config.toml
inner_norm = false
num_labels = 18
optimizer = "muon"
adamw_lr_other_params = 0.0023
lr_schedule = "linear"
weight_decay = 0.07
Rows from block 9 of a small multi-label image tagger, named by matrix and row number. Rows with one number belong to one neuron. Each number is 128 + 24 x the weight over its row's rms, rounded and kept within 0 to 255. All counts start at 0. Numbers have three digits each.
After each neuron's rows are labels from the 100 images, of 14976, where the neuron reaches its largest size: "top examples" is what is common among them. Only what is clearly more common there than usual is listed. The data: rosettes with rotational symmetry. In brackets: how many of the 100.
# gate: MLP gate (model.blocks.9.mlp.gate.weight, 576x192), inputs 0-63
# fc1: MLP up (model.blocks.9.mlp.fc1.weight, 576x192), inputs 0-63
# fc2: MLP down (model.blocks.9.mlp.fc2.weight, 192x576, transposed), outputs 0-63

gate.209:125118120113204089146121151125116072097159110145102124143136121155125097125133140135101097097129110109131080146123149144086189152126095149119131126126123068144103107186143120153133116167125151
fc1.209:138101106133150055160115143124120076129114107159119150152132126168159122112151153115109120133099112099158074155074141149081153179108111134122105105120120081171116103147132125146125140168135190
fc2.209:160126117140092197095115138140133117115117176170164119098121125102176135136096129152125150130148106129150154117105092092150112058141181073130130163174131146144169140135120089129164166135100139
top examples: pastel (33); nine-fold (31)

gate.71:129177149139075133101136101140121139156092133115151136185107133136130139108093148112139101119129103125127113097158124131148146133117159161146149152143091136187134097147085111158104143168133074
fc1.71:112143120135143169134123089125112099135155114166106098137126133098150111164111182111086126141109119050099089112125120119117121095142145128158122193138139158154150165113154120103114105099147143
fc2.71:146189105129089066109165174118157139165103143101137173114146117143142153113114086141182113155141146163149135112131169140078130126094136129101147087138125136125104109095105121124137127163146181
top examples: earthy (41)

gate.244:140126119103179083119114109155122148166132127107134116145217126110115157114091114103144134150143151144126149144130136116163118171125125112102106150138149151158094150115163088128103169084109180
fc1.244:158138107136139102133091146130121106183122157136103149129121115131121105091082134133160139115102114135106222125156101095193110108153126095112129100112119134178103124114117085145148135110158139
fc2.244:131143151121151071105122104091135122088135127131118108140124117109133111163199125124089138109124138117159128131127134110104180149163158155129148138155136141115146148129145098137101105132076140
top examples: pinwheel (99)

gate.499:170153114127127152118092141117142108129128108140158121116127126115146150149137137071142113120128109105100144110100155122092133164144145128157128140121118141102151126096131135098128128158104173
fc1.499:103103128145113097142153133141125147141129158114128122130129122132136110108119120196145129130149150155136108161151097163146127075101117141104097117107145116141129119158108133155126121117147098
fc2.499:142115151107111122130148145108128108148135161065132072102127113132173161132106124138088076131111140147125165091134152119145093112169116144140140132124136143111133169113147141116098147132085087
top examples: off centre (62)

gate.388:118139101100121141146130109153125112129144130112100078160129098128133142155135116114121126109131118125077110124140136114165137142139126136118122077119114115133095112106144121132159075083150180
fc1.388:098168123135126124150134108161139142137119126117072091163113133111115159179127092139124131099115143143104096131128172116135121144135127126127113078079130115125131111107128139151142122092162159
fc2.388:158096172152119162124117133090161133126114137150179149119161134161159147101133168144106109148127101131133152132158081138123116111131119136112139138121110146101131077112153121102120119146143121
top examples: vivid (49)

gate.293:105121166114142135119113118114119088140163136118152122145125106124109145097105121115101108098139143121140125135127114098136112120120152123152098138107128112128104082126150128106091153108122140
fc1.293:161164159105158148153162183062114138150083121156105083150108115121105120113134161149086136119130144138117122079099121096131158175130111112167185132141121147117109121145119126135141130127163116
fc2.293:146121151103127137099109174151127103118123120140132138156110173135147136147074156116142139137086136127133100149118128115113103108127113142101130145132130104112109117115149109143080133111116142
top examples: pinwheel (85)

gate.313:135136143138142173132149122115128075164131112147142121105080116130103128089112108158124196165144129093092133096150112128182128095179081117138127087144080120144131135148083128101148152121138155
fc1.313:144137126159169122098121156162069128142120144149131128098189154102167106137098090137131113155134102132179155188149146150105113145133157146115116168118129110114130116115119113145126177133146099
fc2.313:071105142108152103106166088092117111145099127120144117146124106134132162096164154125090095167154128089109147114154107150131171111111139105130137103129121135141123137153124157111128127131138153
top examples: cool (36)

gate.462:103143141141078125161153138132109136133060129122143120153112147098175145138150150132133133068123144078104154101128105114123140139115151137112125131127122148191146163117094127127120111119120098
fc1.462:110073120137142105142163158133131131124103110122134141102106151160071147080176114117160139135117109184119111097123162170180096144138108143128099103131104112077148121181134136099157117147132092
fc2.462:126053126116092125156138153130121120143161138120205124141125128101140109143151159120132115115119144166136138168130107122132152109149099150147137112124129117181084164078117126144121118115153114
top examples: warm (96)

gate.432:108118124139147107142127141103128082110111155151129099150146174151175154101125091138142139181122136136155121173142134143116202137117140109131145158151145085097121070136138130102136100114140102
fc1.432:128182125178139122104149143132141065095138187154147157153112152145154116112125094175102134123107122131149137171129127072154142115121101128166146141105085157114155125125139136121142100145128133
fc2.432:151125118122120126142114136160090094161131061117085093113107126144098144127139124137137125084149135122103085128106157126101107168131101145102106122134164123090084161110099155140097143147138191
top examples: pastel (36)

gate.268:141116111131123122126109119120144116113037128145142109082150167113084142158174115116128106107122110144191133111105124101149098113075150151089144163104115151175128132140141117133123123137129129
fc1.268:120124120122127130116112132127139104125064144149139138089132118115099116162165122140118109082120121135213131127093139103137129108099116142100131117131131158166129131146141114129123093107139169
fc2.268:139100166108148131094122147116103135134194117090130131134109117151163101125092128102130120155151111126088110118122102110112117120164126121144097174143109132118096136079130168166128148123152079
top examples: pastel (35)

gate.566:144092137126146076138129118118130088103110129124150124151094139073150119099091149091122148148139074143115119134113146138146140126134151119117147109168115161181113082125138097119109146166145154
fc1.566:153091127137135084147128133122133092100139140130164114159101151060130101115104147097093137151152075136115141115114149128132139120121129113140139109160120164174126093137151098149129149166127146
fc2.566:121121165135141167115133104139139160160113123108136131088122072152132140112131124147130144099131133110127079087119121113122078123117121129148167125129164124096146120117083127128112068098142094
top examples: grey (37)

gate.300:102116097173117151122130157142107110162092128115171135098076166139126119158166154124127092131103096131131090137137141130157134138138071148154129109136118105122151134168133097150166125115164148
fc1.300:110102078159097122122133153141087118159110106108123138110095149118136123166143158123171081142101095164125144132135121112146096129094106176135126128111111130123160121162153110149200126138145144
fc2.300:124127151102129145146138125098120147116142138150127144114107136147151113100130122129082108090157076079141115119135097115110155096116143124112138126167169134137132135139119178095108141127108067
top examples: nine-fold (53)

gate.148:090128139175096156124132076122115114114103109133150114171106160145139137123117126128148148081116115105078086102114102134157121136149133140144116105127131124146143130084089149165183138153162130
fc1.148:147147108164125124139156131108137160149136162116143087126129133120119157114135118096146166130122140137108096121127126100159124086131084141097129118134162102122140090073137125148140158132161151
fc2.148:141107159126157120108124144128136154159167119161137129136129127160140144153109147077141093127109126129102132088161133098113095158108166104140135114119097109169131104123151138088130108152142131
top examples: dark (42)

gate.17:129110137166117129111099103124119094156100137112101137087164142108164099094120120193153148147111104123146108082067094096127128135131154148096111133137107156123144172137143140140132122130148148
fc1.17:094136101144057111153149140133173178132123118114149153181150119158125144140152142112123114116185128144111156128169136158121105117118089134131150147122148086106114115086097116113129142110089120
fc2.17:145121151137100146137079109175078131100150146169094113127082119145149097093108146172152106095126159120155150131098104112097176182122101156114132155113127126106115118131140091126123141135169161
top examples: grey (33)

gate.185:120167116159144135115156083095140091160135107143141135113137146099156140116081118148110101130108123122151094101113151121118139124121150128129130125107123149089108156100108144143117149138109079
fc1.185:141109108179134106140190107112120093148126127138156128123126158107143137133095116155136112117130129141137153086109149160086139101108154102104118121102140140118126130096083117115101160088106106
fc2.185:105132135115123155096097133130140159115155181136112138165100071120100122118157094122119134150116129120120148141147126084155121134109130174127124149145155135143099126131144136141150127154183140
top examples: three-fold (30)

gate.52:109143155150155098127099108119154144096113129111118093136166141152094191129137058131128106133117145108090121116177112139145134157125131100148149120087137093140161154153120077110134101114108165
fc1.52:134144157122151105109116119149149154081126157095141113118138125159100191130108051130131101132125137126106114079154100166152138171094140058161116129095137080127134144146132096112117125100107132
fc2.52:165142117151078151144145080116103166156136116157132134149154134136149089137102165126142124096124119155146102138144164109124103136143174149112128133154098160102108109134142139109137142144138103
top examples: mirrored (83); grey (36); ten-fold (29)

gate.286:129174126143122146112162121166134142163130089171135126149129145132121165099137139142133115164142140140125164121078159143171141124125121122079141126103124125133142128127145112120111128157109072
fc1.286:129135135136118135129168137161135115131141098181133158157132125144143138088134119122133122158169156140139156132082162156164124125156124134079143123069159121160139144146145126096107125150115115
fc2.286:126118146115118136110100129113123147149143132108125094139188147162074154125091125133096106146125141115112117145158103111153130147136142140158125136161110105127135133104115160164192141106132170
top examples: warm (43)

gate.171:093158107115141128139117130140165115111114116143118105104106136154143131150113138178127109102139071101138116098127158151128124151136137129102146120122124118108121104129090149171140117161126157
fc1.171:110101160127113098153093125105109204145119135170142096143124127117134124114160102119096104152121124155117124143104148131078117103089127157171136136151119126136159114094169118110112140116114146
fc2.171:165175148133160141130093177138139123135126124088115134103117120150092178121115127123191163110150126090141099143127158124107135109153125100145112106117121094099116131124097187121131120118140120
top examples: off centre (66); grey (41)

gate.276:124171121136135100118125129109126155155128134137133149120099098126148094126148150121184108100083113107133090155114099103106127097141110174117097128140161132143127129108097078170108153137139148
fc1.276:145156118105119099137150138107135171162117150122142140109092113125149097125147135118177099115103104105126096150116092103113135128153137165119121114150175118152145093111091090172119130152138129
fc2.276:145120126104185140120141138170141133113098115170145164154147105146127168150156110125121145139121085141092121106138169119131161159127127095151148114116099074072144121158135127154122116149078121
top examples: grey (41)

gate.458:103111135132140141133173148144132137112101125167115105131092174119113168103137081102146170109124120192156139126110107114112081130152149167132144087162095098131145148105121125155163108120115104
fc1.458:127174144174126134097152112179105156123129126181135129099123141152157134113125109124141138118150114142170121122133113140119113118141148101096136071180122125116164124125123137084165154152123181
fc2.458:114073171115179124172124150066149126143146127086167127150119119108134142154102133125139092141116093087101113152143141130131124168119146122141086140074150132118146142159136090136113125108131124
top examples: ten-fold (82)

gate.296:099107122116116071098141140121086142102139110088107142149148111138141135087132112101157089167113087128113132107147110125104096127075168112169132158135127153104056135122134114141127167060133113
fc1.296:129124114147136086094123137156102156098144132091106164139167124126117162125133111119158093152107073157113134102150112134110126124069142137159108134150122159093076129126131113113107159073138126
fc2.296:133141108097152164131136072113119130148061133116148097141121071114135066128149123143153150069173167124187137118115123117163104120151145132110157124127174149117105159128151124172150152169137123
top examples: ten-fold (48)

gate.106:141142089079134136146149123130145192137175126050151125092129123147115103110104088134118119097113138137132122144093139159132157147126122128184094140112124122177107128175133112146150129134092163
fc1.106:141157124117132165123131088133141129108153110093119118140112110132102131120107119135115121112128104122140124151113168149117147174133142104140091114138073136146121136177151135130123115137068172
fc2.106:137115157117150094129115141111120132149091149186105138124140136175135129110137088113101126144139098122125131107097145079158116112128126144128142178126112145140103140106121115098192135148152116
top examples: pinwheel (100)

gate.201:137150162107170127109132148109141169146116182080126161125136161122162108141081131154163153117131148138121100138144120130143115125109140086109139143148155138089104146143117101133093166098112104
fc1.201:129157163110147135098142147157125125149094182106103119097133158102191160162108144165144162150114153109143130125125120120140121112106138076125105096166127137080127112161116087133108146118133122
fc2.201:145138124140123124113058166109140127125111162110140150148130152181121105108128129113102130156093102119067076120119132119107161128146123160112118150107135158099158127077118150125148076141135126
top examples: pastel (41)

gate.2:144107130140111129110139124132090091136174115118138114108143166145154128090169160104068126086130135127112119151156148156134136120108146165147185125134118126129121141107121096106138163122139118
fc1.2:152102123176120094150111129113142116051112159151152105129110101156168161128144162112082149130138181134118097116161118100135092078168125102118140148113147154111132142143110131156108110158094120
fc2.2:130124138111114116131163103131126129143147137112103105183150171104079121098086128153143148121140134164088145111090141104119162146098155156135099103121110162086126133102162084151119095143161146
top examples: ten-fold (38)

gate.514:082088110129130141129156120141135140091097158170153110081170153139111110077147127154146135144145126135115088129117093136096143110117107104126097133170087179118150157136158125146135127133122078
fc1.514:135112114132137169121147121123088090108119117142185122118120136139149142120151115179137123153162097105132112126073091141124172144125088146110114161161100129137150132143155093170146161147149068
fc2.514:113132122144110077134123132146139119152149131126120134170120100122138122131088092147158135102132127165106156135142155092145140175123129108131123105124127084125122137161109170090118128111130167
top examples: three-fold (56)

gate.125:121102111145112109139199105118145120105120083137164132123124120130151139118089151137122119095110143164122120159119133110141160099128130141112125109110134117083101135117144038111146125126172129
fc1.125:121157166111149139213082121092120126139162115139146125157143143115124116164140139129123135123105072077147135099136123162124140102134125125119147106136112137120158141142131219099144138115128119
fc2.125:088119111153104147118112121146125139161109156149129156106115135142151185146130168143132181087097143133133085152111129120158105134108096112135119117107183114145130149151126096132131132113125121
top examples: pinwheel (100); off centre (62)

gate.402:143156089141132137135098163105136110117133096103112098111149138126121147164092085088113122142089119115184135133113125126131122138125118087126112121115094116105115120115139110124099170116131109
fc1.402:076162161160114147103118170126098154165103075106191135151115174137161129115160154121134108123153120178103098148114107174070148099095145153121109142130151109100161110138121131099131131158132125
fc2.402:139140153076142133142168130181143099108120190135146082117109096136123097065112124105140131101100134097119159111143081150133102142119165093128117133144119136123106114144145095151099116140106083
top examples: cool (48)

gate.218:139130206165161132114098130114105084077141168168115151115133146115129105143150127103095104135157162119144126112107132109134131185156109168114137090106138092106143102127101132131132129122135158
fc1.218:146109188151118134137113134111153088082151155167123127086159140105143083159137146114107125143137136121175139151127132088148154161163105167116134096109153121139155119163126128110139123143143177
fc2.218:175090149110162172125165128166129173121149124118168095140074132112137174165103153100132164112133129117128129163155128135134096123088134111128112102123118155132162125100137125122151118140140147
top examples: grey (32)

gate.324:132195161156132098086140146149124129123150112126103124099152166108105127109095101144105129140151151155138135101090119119096115174133145134127090124141126103121162105127150155139133150127124119
fc1.324:132182170149139106118138168135145107140122123144123129122166156105077120118076089129111132138145130141138118101074121116120119158136146141142082092157137095127168115142134146133121148134133130
fc2.324:119103065101162172134098120126105156126113117072118129124109097142131137137138136120161108122108116100093107174161139109143115112094139098140165135119146181117119111120155095118137091124163125
top examples: mirrored (79); nine-fold (43)

gate.520:140133124111113127128152150123137186153155113116179134115117110160097095084105145093121102117085184128097116153151111138114121181155109183129114101151089086150147117138146159077152131138153100
fc1.520:156143143146143157162085120152162106113116083188107136117142124098147157131103103108120167182146149172116153082122123113148113128117093095128128126151161165114120105118116115117118110128123129
fc2.520:145092167157120104067133097117065152127143200106110131126121174112113114160128140128098108069145101076109106137150137192105147161124119118144112100119111135142144119080120145132169144086132145
top examples: cool (34)

gate.166:161145121128140162136093100167095117144128099128142132094129098118095045126154152129122156117144115111138163105141104116090090097112105131156134094123137110117132115096090084129159174144078156
fc1.166:118127131103123137152130167101081124118110117123140158128109120125112067093192140122131144087121155136144160086106109126077138109111096181093139094116130110105146097107118112117104119143131107
fc2.166:143163134193099111124108087125122152111115099184123157099107101090104133082097103182115146139132127094124129132133099158173135134148126145169133146144138166137148152133151120105138155123139152
top examples: pinwheel (100)

gate.260:119115147088081102137150169105135092129132130109093138123142141125109110139074127081107125113090175136120143164139096137109116166146109079103186145127148139093169142115102138136128109115130111
fc1.260:140121115138189138156140095144130161094118111144116149162117095126114119106185160163134108131148119146166127130122139146151150091159159168135093131109099118130135095115145108126172175086124161
fc2.260:155127132101134114058105144079123139130148115066143120101156165127140109134109116139134171104107116159120104160107145115115104108134103122098153148161145130132175087117142143162070114154101124
top examples: vivid (48)

gate.217:134139143199121165159131162150094093146141149098148117127110112130153141187125115137137130095145131108149112144126131137126133161151142140141149126152122144121141105158171138155135083104144126
fc1.217:138114137188149158148128177144106102138128147118138138126123094120140127178113123141148115097132131109130093134116146127140144145151124167142139120143118131134158143161156155160139076118143126
fc2.217:134120087056108127132160133100125121111120154175124111113113178125136100082147152148138078117112128159106126163120157147106098108128092095121154112102182131126113114093111119117101135158126127
top examples: vivid (59)

gate.524:153130109092162147097173167145109123106118094138114139133198078123164130125116174089106111124133129145080136153155115114106125160140096095103090102130144101119118144141147139130143165118115136
fc1.524:126149128134135111105155186096128126175127133116079141158119143093181115134141162149086155121133113120068138147141134143119142180132119103147101123123101087095118159145136093131136104120117127
fc2.524:119070135159120138131122102188136142088096144152127146115141125186108140131122110142173112141112135124153114168111111110135159114100084146147133096131109153108132137117157160139121151111148137
top examples: dark (65)

gate.529:087109140114115164130126115126190139089110169124110110157128113124148132096113097111118102140117072115084139139136127132172134077095160116167084167121092132144135120124126112130110100168157141
fc1.529:162123090151132132096121158141096138153118103120170160101131139146127154156147143179123140125125173119143119113109125119073088163147102159093168098131141089124129107132126132154160162102085120
fc2.529:107164185099145159102112138144144130140121112109142107070099160136130153105130099103105113134156103132142146138153130134143157149119126108163160157121078151139183143141109134134101108161160081
top examples: ten-fold (43)

gate.205:132132091145143122110142095117131134117160093112138116139133104131146105104132108115127135093161130123133103119153129130152144162136139140108088153120158126110133141104112167143119135134075155
fc1.205:139118192115129117153133129117094146153139162158095119123103138103124104133137106146162154150111116107132103116120185137114126093142091127134149096144126124151115111136148094140139112133159086
fc2.205:116129118199142123117116146101146129152128094141098134091164125187114101113124130120142120117121117133132139114132118151154116146130119109081113144140154114103124079096110134171128097132145137
top examples: grey (44)

gate.418:128129129126110133080122128122096108139135139114149162142114162128157134137148080117131121126120151186150138115177092114132159096144133174129160108112110101134120145140130142144108128123095142
fc1.418:135153125124128119166154122139147153109123111154136104105152099139094133103110174154115143137141098060120115135073134110136104166127144094129081155123134148123119126102122127104121130130165119
fc2.418:165121166122141139126123136145075140122113097108128180110151113130148147133163117098115137187107154154101135121154124108094149109146125135142121100108138145191137116111137113108143104079047092
top examples: grey (41)

gate.521:094122074153163125151114100115156143138124137111161125105107146127083154118097103105113119134169136130144145110109174105112157143150118106132164131134139149176103166137159122140132111125121099
fc1.521:145113167122105115107133147154134117125118153138093109169127124105129133137146121162163138125101146099156135133144094163110115132115131119118173147182137101085147098109138122114152146137120149
fc2.521:090126102128166075124117142105113081115098134142128119125155133112126143087160147131122105103137092124123143137102115154141118110113137117114131130081107143108131099145161113145091136115160140
top examples: pinwheel (75)

gate.342:137102121118108147136165112131123137110159116222160129156110158127095135155090132183113137118133151135116102116150128133137132113077137122125108102090137109128113145153154138157162154123143113
fc1.342:138126135133105109111099160131177124159136091144124125137127184147096158089111137124142175123135121113171122171102106097087091108086100147091109172151132125198135101127141165154113135142152097
fc2.342:132118111127162197165179093135093115092142131098170151116122152090137138138127110108114120148085144129141149095144130153172152123155151065119135144136104095132131125099133066104128145130150110
top examples: dark (56)

gate.56:099116105107110173150088125127142144140115141101122134160117118110134141111128123120105126080115160145112111139145143080175128150106132089145140132146110162126150168142094134124121137128115134
fc1.56:156149162144149086097174115124125122114114106160113103103124141138116121140123130158148128178153077116149142111128122188077132087149128151115115130123139104135104094118165127113141121159129105
fc2.56:122157129107122154126036120112135126120096113122141135104125126132163127105135118086091127108102124161113114120173111106162107158143132066151139103145103139139154151158119095124137114120125114
top examples: mirrored (90); pastel (41); ten-fold (29)

gate.223:108127126105112151118127140120156118158084091120100149171118116110134115094128137157067151126129167100140078134112126124150158122127146155112137121158155168109125197161137105163162106119134081
fc1.223:138115111142142132138094101090124135093129114131147102120119119134140091109132176141119128131134106138183121145150176068140111111169151108119124129145072134114146107105123139125110124142099131
fc2.223:077120158096113110114139135186166108195129104125113120137121130082141123107119130129141137112120112147111112146102131144137156139130127144161082173170129116116096107106119135136104137107145135
top examples: earthy (33)

gate.232:143182132131142174102080106141125157148140151109112149162131131088134128132109136098132139149178155164113094125142075118130132096115125106121104147115124106171130123093097116125101162132154084
fc1.232:138097117149133131123139176141113140142110143112190172111088142118093130084161124123136140160158111176114110167085123146154128157135149132130119141142124126083132095110166118108103117127141081
fc2.232:115080161120108179157149154144178129133152140098123103103144119122088123132124129112096123129088125136134127063145101159173091107105105084125159124129108145114147085116134147158139124102109075
top examples: warm (52); earthy (35)

gate.496:106115109171124171178182113101122097153166144146137112152146129145101109159165139151122100091126087141109146111116133090120132128092100152109117131140114138113138170112124163133126133098132107
fc1.496:147105138157098108097117160133149147155126105148116144130142105130158081182089164112134127134113132096112153130154097116117152132141111122137139126085108135103124058144131121106138155093127121
fc2.496:121152087112158128140156095153107129085138152142111129106120164101108195102191099136103097101129120158140102121125119153136126098117171160121131131144147112123128159141152123108123106155115141
top examples: off centre (78); eight-fold (32)

gate.358:099164130076161135128122160128075122118171096148175151170123110108149142097153142152148158101148129093109150135076143143151117142122110157117195148147140132105100106116136104139091132121121097
fc1.358:135074115132166143116114131087163150082152124114139087179126115093101112146178121107105164118118107125137072160167154082128115116117094099131157124131135146155125139160121093103154115148133136
fc2.358:134144170104096128159164128139148090128079142146142130132173137127103193125118141145121109134142167136125138119056150139132102144110150120165121093114164146080116135147158140133126145152114155
top examples: pastel (47)

gate.164:135149110148122145140131124146112157170110152120117163167121115119119152107114102167142165136140076130130112151096126150180153095120132116069130161140164183176135069074149095134147132145111103
fc1.164:144140123145123145146126140134121166142112165152126164172091113100131157102107102140145160123145074131137105148095135145176138124125131120070131158148177170180117093087162097158128119163115113
fc2.164:118146137094135153136150109111131116122133151118129105100144134143107153188185164154089130161092125148141155093129115134131113130165136167167093159166132143083125133148118162143070066124172108
top examples: vivid (50)

gate.546:125148133151161093109165082134085130135097142061149155135117113130148171121132116134137131131146145124143118144132103142159106106076104123127181123129121121061090117133116124099145124117125121
fc1.546:130115149123179101153102114136146110159143069136184175148115118135113133097097082102142139108136170122152127165090136149125112106151112116119145124144088099095119170126105111114126095147118114
fc2.546:124109084103100154139123151105116133117142120137106080100172121155108150144152153120125113150093117114129124172124091089119121138151173111140098155137103148128135100082165164110139144136128181
top examples: ten-fold (42)

gate.25:161144126136169097080120090123146139120127143123176072073136143107142165132124133116093120127135148132084070118144130164117146115115160099113125174089125112119142139174147131131141130163155131
fc1.25:156155145134122115100127130154101123111150134118150137145139138166090119105145133098148164110118141180145131179089152100153132119152157133149144131168129115117162120104123151110157122101115150
fc2.25:150125129083133192155112118095050107137131115073143123113138158133108127158102134103114119112111143135109128098127121166109150155131129078124123134093103120115123107118090089113130142147137142
top examples: off centre (76); grey (33)

gate.247:099149137123162123151143085162098114129069137128160096176124154133114123138139142084083115108178102089128118132054106126141140156142106108134109147103181098128118137119129124178164095167132126
fc1.247:115100109141158157107101183133116117155151105153129154087120098127150145129126101163163127130103135171100152112146164133105092095136158156117083116114096130095141122144138119109110127114114126
fc2.247:144102128120119077182155108170092124131113144144127136118173108124121128110115110125123088145111142101145121158116126110125139149117164153109101147102112145134103166124131137097156088118113100
top examples: three-fold (32)

gate.229:149090119133112113115125124113109119110117084127142057120139114165098137180134119123124113108118124130179148129170155093152161127150159166124175104151097124099095157132123119097101116118105127
fc1.229:112145152102162156146133109135158122155151142117076211184150135127153125077100143129108134158162157126099116133083095136107080150134138111135114136123146136147155121124147143143160136136156132
fc2.229:141115107120119106124137099127109107163086118119186091117109114122104124133120153143174112101141103125116141102191179088128158133106137103085102146132143131159146147153141103152136101098141152
top examples: vivid (52)

gate.128:135076132160107128111150140137113131112154122142099135108116156108131095157140118123120131173125119113108102126136123133153111128135113163119117155173181099111145129134154125161123126146127156
fc1.128:128116121103139143097114164147121115143126116074078133139169147126121118101182156100129117107139144142126214151089124148093135117137117128140111134088154210150136127153115100098118114119126146
fc2.128:161128148129179144123128075132135147100113106147151107091124127103083121108071115137076190107118128162157116156141142104141129127128126126110111113136113055144110109148157130128122148132142089
top examples: dark (70)

gate.387:132118139141120113141130133066136116108098094113107130122083123165146125121111127134159067106137155136133113086157134158144135126143129099106148091122150126127102127121098133125159119142122147
fc1.387:163139095159129134138138139156147135129125106112102167120119161142156154120135133124145131140163158120099105117109173150107179086125122175118110109122141112119107144120143117122150117146075153
fc2.387:066108115120114142135115131135151126143111164129119105131128136110117131119105108183136127168125134095140121080155091145132132159148145110137136117100117114171110117157144095146153144131134089
top examples: pinwheel (100); off centre (66)

gate.389:122135164138129109133085120142132147124127121131169120082089108092134102174177086132117113135157095143142168127143167130133126117148123126101108180125098136165123093155127140172141141152126113
fc1.389:153149130113139098114136160126151133160151108050094137125169111125157128121123125115118129115102168103158119138147130138139149139106134145131176138104104168134060113111144109095102118127166135
fc2.389:153143136102133190135088128114149129101132113129134120113127133123104103135113115143161062119111078124158129154144118128115114171128128112116136115141115131115150122141200112104172126133136147
top examples: nine-fold (34)

gate.240:134137152118147138106130151145119128132111140126115147108151097113154093103092123163108118107126136144147137145148165083090101141131102162133101082097122106125107110099140119124153150133103143
fc1.240:129137142125134120130165161133109136087097092112148105077116102096145134119139105123174121136141154111124140138155143126076156097159190118110128103101132125133086118138152120123137103155122107
fc2.240:081096117133145142080095134142113088157136124116106136194149101129124117141165127160106109131095135138106137133130114116134114092118152132157087144152158108105118136086110118110112134121156109
top examples: grey (72)

gate.93:136126091167140097084123107125165140112117147138157083175133147144122110153103106141151118125116108130178147100112108125125126151125101147135192121158118136107137133131108170175143137127132140
fc1.93:133152150104121144129168115122156117108152170117134111191136117129112136110096131131126130132136136086090128096123136142136090161141111126155128097167156126124131141138165135096121139135115171
fc2.93:107124087135125107103118156100153112161112083095111162144129095130144123146156109099171147082100110112130148146157177096117105135094113161113154144088132121125117128092123118198116150126155144
top examples: earthy (33)

gate.120:191103151146127172191125152156139121097114126139115130109098112107137116149130134100116139114128112086092067106146160098111159114162134122135109111118152120126162164155154107148124135197093092
fc1.120:082127118117123138065108094119110181159149104137125128122152138129110153132140125143118154147134120152146149127062084166143125151111113105136137155120102150160087117102125163110106122044146181
fc2.120:141130125147136160154122164140108138112173131131120120067117127148099150106105120141097122091124137114099084130153104156174153103149179123139132131147148120117108103143166104115098138126159123
top examples: dark (45)